A small masked spectrogram model, trained from scratch.
Model: 20.7M parameters, arch vit, activation gelu_tanh, moe top_k, patch size [8, 8].
Data: trained on two synthetic voices taking turns or overlapping, over music, noise or silence, 26041 training examples, 41.3 epochs.
Rows from block 8 of a small masked spectrogram model, named by matrix and row number. Rows with one number within an expert belong to one neuron, the router's apart. Each number is 500 + 25 x the weight over its row's rms, rounded and kept within 0 to 999. All counts start at 0. Numbers have three digits each.
After each expert's rows are labels from the 100 clips, of 14976, where the router gives the expert most weight on average: "responds to" is what is common among them; "lies over" is the class under the peak. Only what is clearly more common there than usual is listed. The data: two synthetic voices taking turns or overlapping, over music, noise or silence.
# router: router (model.blocks.8.mlp.router.weight, 16x192, trained with AdamW), inputs 96-191
# up: expert up (model.blocks.8.mlp.up, 16x192x192), inputs 96-191
# down: expert down (model.blocks.8.mlp.down, 16x192x192, transposed), outputs 96-191

# expert 4
router.4:482506501527501474574476481505547509471493463505468498530503488521476505493523481487511517528501471439477560511488500481515509488483484488472474581515517494492477517514500465489506528479524532516523524471466503495482529534507511495480500527516522516496482495491490473499537463456523521476
up.0:522487531505505484511463457502491499555538501471504477519482504528479509509512552463496504478528504490490469507562491458492516451492481478517494498521510504525509485490511494499516499453518502516398501516483496464489543506524481496496501489526513507468502502480509486470482465512469469495
down.0:498506496564542495565507497557481493506491495494490491476510498457468492485536524475483524519503516487521529514518505518496500495490506503518491497477499516538502470460460483506519474482532495522552477493503467514466465505517483481480482501538488491508485472504514471491468563483479525489
up.1:496508500527537440493565495502496510501483501472469534505497487458511519461500519548509541481524488508487519525518504546483486527440479509508530529480487498509507495505501503461507527539526492477526514580521496482503514466490480522544513470475515484466491537511467472517466523454514473480
down.1:499466545497472513484497522541481498499551516513483474510471499551501527489517498496479486496490498486476507479481472426516509549501514528491468520455506495530496514478479528513482539523512552525459507487522461536498480510528552517499534510471504537508500543487505540484507486536462534506
up.2:459512466535498516468481497469513490474524524475517476485516492488512512514519495488472555524493487512485483470494465533516502489521455502462469502494489502531526522494477564527462487481512493508485490478470445488521531494513430493489493483468481497497490489510553510523475497527463517488
down.2:530499491483524485520459514512420443550441536489468487521479521488493517487517513514479504485498532509527469549505528491533504516504530511512524486540512477511479473437497501495524510480520518476536541511521467534496514520538522568523512490486532520538476477501499531496513543469515540454
up.3:514495545479509513429489518500498479530511487532471515508501493490493523474494543535503466503514515470434550485512462475489527532512518495526461520518511515538494501526477523519501465500514470522459483520497451525493538504497497495504497519515517517503496488507508511509519514507520487530
down.3:521515534498470507517484509515472464516486519491537544514482500479534496506519524507500513492526522504513456480485510501543492503481475514481541498500516473461495545468521500498496439534511498480483506465481479496508510526514519583495508468515529510554507524452489519470465478526478496514
responds to: background: none; clipping
lies over: no speech

# expert 14
router.14:486507456455547525580493481474486485492489515494541470519472530467497459521511519539524485517520460500527528517501486480448520547465506514485447479527497519540480472483479508459473496490481482535486521508519503488523485482543508493482504463478463481499523525525489527551477465516504494521
up.3:519466517511524498519505515502491532463506511498471445475489483524501469514544521545502511496484523521459498548492535499498528524495528518503482517529495537492513453481464489493468489478450522481500570521476570502524466503461512479479485451565520537459562504493508493477468496468532514483
down.3:520466492485478482483489543474476473536486490489464515512521455492496523521521490520516460478507486477504500451507537503453528498507497466534469478500475502493520495507486497483529482537474477458520491523457505555523538487435472485527543501502511535496513495479485483525489464508487493532
up.4:501487495463474521490519541462517464492494507520485507521536483519511505454518447454507482540492542524554517442525482510479517502538498469516505517491507478477471484507490508518515504461541457488493479505516489481516536534499474482499487522545491492516515539491525546430501498514553491512
down.4:514475507487500498488524444460491505491510502485481533486464511492504489496501486492453506509496461522512524505479459509483469543494527528497541499522530518551538485497443486483481514530489530492454523506520475508454510506522482471484509532458458473500514488490563534462522509471493509490
up.5:480515509476516529514476504568488505516533494527527500452486475522478511494502520517464519498504527497555496489533521529569481476455489513482509478471508476505486503490506478547508518533486511470561505518486450493492529482522501478473490510497496455473474575477497510441458479510511515454
down.5:514507516516511472515501460472557495470467493487500556499510487525497469494504522475561507519507537470484537521511515499441505494508487516473446492495451524447522480550507516486485472473483451495527505522504540512477472513532482517480475505498468459478476516556476483519527518533508489519
up.6:473505528499516534551512472458473531472521532451484501524471514489495477467513512480495493506485500463463476497501473491479494484533495475492478518522485509475546555485508497462478485466470496501503494496474569494471474497496499520497507441477505476511472464515508500492470530552544525513
down.6:477494523494488485480447484544461456550509529510509459520474498497513520541505515528455460517518532542503489492485507496551485524512543516503534502520548454526517490448497518510530522494533531523521479491490475506489486506492542559506507484502552526546547534455502518531494511489454493491
responds to: background: everyday noise; second voice: none
lies over: no speech

# expert 13
router.13:484516495509517528522526510515450449492556480511554544512506487523506514536516521560489498530496503487514528508505545515496513581519502483530461496520490478481536511513495502519532494535499495521490495522475460489529550477524533527498530541531483497489502524504514530479553503509515484504
up.0:537467498481496485504548507495463498537489489503533508493472501476550497488536463557494458509471473451517486568473481538466505526494489458490463523538503528449493476501516518502508525489529497470534531525464466494485506536523489491492495474531505511506477539499466480496531527461487531499
down.0:504552471495472495524491455490465495501509501481517505515502511478512517499519524504492491531494516480447526493543501478579473508504545505487535495481548451485476532502502516508509530501476502531491488473507515501546515524462479523527546479476505507518503538462517505514502469474481453505
up.1:492473533543542502568460460530481527500464521507557476518475513503524474506487480535486520491485518499510504558494567521454526518476483520488566494467456465457499492484520521487491456511520509492503473502502506540481501516461522502562513500495513477469511498469543504513481501443490488509
down.1:494507473440483466482476467474462453511533509432487493500492522501492493517498501495537487470546489524515507489515489507531502517557545482470536535495526477514476511533539519487529520468512518492530503467519474524493533516478518490488479534512524529536495499481493509529507503516430515499
up.2:492525470535439516479497545509515498464501489574499507543505513489509470485477558489511505486475496525554477512486499497507497502447524479515456488487510454506489519532421496523518499487522496511512509471469484535497492444467467508506496503506515526494462505536445486515553535509458480518
down.2:501515531465499507489462521480474506526521472491517479529461520486530511444502524505551502544483495535483482524477508459477490503522515492482502495521542494556469496479532512487471450468511574500478468498522494491489495541513508529482510496489510485530531508466534512516509481497474499454
up.3:533514518424501502577451456477508463520528492504524507488468531532499519459482494495516481500488525504503516507491479541499523535537511500517473494484491505514503487477541474475493467507500536486494490524518488479452506536459521475555505483496468492538500506502512521488469461488526490497
down.3:516550477547496470522510485526487508489536497461480510474484525457521501540508453483487457487448499498482525540490499553499520515480520524501552567495520543484509508535532521463498513512489454468493474485507539521511524483511477501488479557521511478523524517495506478484513511506489509523
responds to: second voice: none; background: none
lies over: no speech

# expert 1
router.1:503517516535496484523450550488519507470456487498513466499507484501483521478490515480523473463464479508514528492528518481527491487442543488465517571484503478489490487491512465491478504462500508500492472501489504519491478504498527492477506517486479509472511521473483524571518526507484477511
up.0:535431518516512508483533485484473518500483493524502541495520513522482493490523540497539483520497474525515567476513491516517518544479494525517451548498501454464477498503503482504514511467508497526558529531513511476463493465522475511532502503501535484526530509481532419528512449456514477505
down.0:552450552492486565435532499492495514523518498517533478511511470490485518492498502500517521508433526464520506501493495514486502493534482487526539479550445472505497514497469492517490503518493497489468509485473499477510468466468510484523498489519487552473515519542504506438519451473527492475
up.1:484456506525471476525460523482531496507457505522521470527528490495519499494516466474491546485504495536478479524462498473509511503507508507535501498495486471496471491530456491490478470490496502487524485491525457541541525466496478487481501543485463460498516486473487425540540534471507505492
down.1:536537482503514478478511500494497467506513482483477502525506478469511508471519515546500535503465507490519473515499489524485494457546494524479514498553446499510531496471511482463482542496469484520503470542495555475472419484492480523497459501489495538476501440486491498468496494517540483467
up.2:494523470541480503502479488515521531453495500535480491490498491498456503477507525484501503480507475492438572495455485492518470503570553488499511564465509496498505489463489512488504506512471498548495503487462473531515501441512471507519506517530512539497496495506487473487461447529472500518
down.2:505524514557506509514468522488503499533489468457492484536496473514501483513485513470533468515499509509487510500501469489522511435479487475491497465537481485513532479521494484513474510471467471552551487505523533524474474551529495530500486499488512512520508467486476488505467548534502512522
up.3:438507479464502483511522526498516516526505541435485532559504475503456504565447526456472460526499472509501496431475487484471517526506482521542506504500485509478504539548464519490511519477497529473457502503480495525529467516482522498494508502483488477514501490486522523473521473487479524504
down.3:464503549533523542536485496480506527546519513494483467536483531504505505486503502551499518535506504529520508465518489524517478489557507478496539477545514460505543486494499490558519522516530532506523479513507520492449497487462487534503495530492551508470496483448496508549464508501473467472
responds to: second voice: none; background: none
lies over: no speech

# expert 6
router.6:477493527516514522492524460489521464491508538494541544496544511490532516473486554470477515475481525506468483475509499522535499466476518502436559443516499502496485479500517515514492535487484478508524496486499505477494519523484533455550502479477517517521484505460496507458453463509538497491
up.0:488493491510468458473440523491501490508507499571514518501487504535503486536498476495508493489528484493464572455505496450534503489525513515485500494486501543469523485508513486485498537440512463498521530488431464515458478488479485488518495531513523513494532475485530502507493512510485500469
down.0:468503497485533504520493487543455478505465468466523507520510543536493532529421517514480515498527477499495496501470489500504483509507524496504516513517488485529474482486535490506516464498555513534486500493521493488496517511479500584520491481453523525566489528488525519500505467489491471534
up.1:477474515514469453490473542491470504542492523490491454482501526473515517528520463508507485492533478515501524515510472462499481468495495500483478551513522506455530483476454430501518555492483507497529509504459518523496522497549493486510507529569539512506493494473515541527517510488521484503
down.1:533512540459515505497464492576532462544468515520522502522499508507529548501473522537526501471520500527511509517529483455501528553493532533480500502493520462523476529460543501490479516485478492533527470522495487525484509474513546578484520496493473473462492519476511518488506520515480513491
up.2:468509467502524487527503515505524540477481503480550467450505483451524498500544507477503525465496499480515444523489515475519475465467503460488521523479468480469471481514554439503506511505497492481508527479475451485496454483527479470497511507502512466533532491526515514451435540475491510511
down.2:528507489519484539482496506494454498529503505512491480480511496510481503561481487480505518516530481434488511497474478497465527495526553498492473498527503491466538516492498484492500471498518481466521515465531501522553482501531524497485571514457449486467523512534495536492495515542481483492
up.3:524494536492495473546541431509460510504525503516509482506531514482555485475478525482534491550507537490529514527493529480515493471496455514499458495497499503487472522514507523523514565512513490525525555506517474468486528454493514460520486521478503484508536504521528466535461453507498540533
down.3:458484514514510497499470552508524524514479470462482458491455464556494447478518481534496506499544499478468491437491484486460505508516478487463505490497510528486444489484526547522496497501485511477502522516483511491499524507464504533455455499487503483522502527514455512486525487480571506516
responds to: high voice; background: none; overlap; first voice: high voice
lies over: high voice

# expert 10
router.10:458482495547517486518506485470521513468521535483517499537476488464505509515539493466512483463485476505479482519467502479478479536461475518524467494483457530536481468465507483461494501485534533497491523495494490470531486487492485487496501527477511463494470544509516515481496481501505514512
up.0:503522481484518523490448519527509557532493491511487516542470493493488526496505495496489485483487490492503513507525502513546511489488532510478517453481512435529474511524501529484479505518509508495496493493504494466502547514518526486520500496471470470516457494532468442499539545538515514480
down.0:521482525494491525500467525509474477541472509496535451494491491511528497492486491570482467483466522524486472491497492476565499512519493486487523566476522512536538472469494500544526518486520493512512465495501490512502492500482504552531528478500489493494511476466488504516523499527509499489
up.1:540493508499501470531480493496516469461470528502483516520486471481543508530501507537495477500480484497477509518464467534510504506498507538478513487523513519505453521536496430515555492535490537522468501528490461467524508481504502515522508438530478509513507549516518475488518497517502485489
down.1:520501492472501516456472517504490474544500508492517461499479535480518489516485545515461505487538516503500482498519490474548455523513522488487502505495540454552533497473467522483505502458503517537513487473496465508485509511523540513548536502486557543541515488438503522509508497478471517512
up.2:502516523533487494534525522496505529485493488512488436507517502507503459480507488489523504506488549497506528503486484522534497517508542520504502520480481496493501486498463477494539500464488524468468479513557520463509526526467456493508473512521494479521472471519504473505547505485562511477
down.2:508485513464535474458499505536487482510506485437514507506524514514502514516474501522511491505497486508516495488521489456458486481510471475475522549472551493503490537532540531482505492508565543509530518451500481493518499514491504508543524460483513530502519530510461472471498514494505483487
up.3:519503474477506477475504484471525488505499498490511504478506487482461517498487486504528443525479550474518505522475488487494489506497541493490520505499521486486490548484530483491513544451528506500470465485569466514488512482477514529494527469466495463532455514508502478477538532463468488515
down.3:560495495472544519456484498488487503497422546510511485508489467487536484511515520553465487496496525491492519494527490492534492467483503501535504516524537519502510507455477438498548502483473528516557502470508510468456480474506516502517513513540542487500506540541485507519485491509505538522
responds to: quiet level; second voice: none
lies over: no speech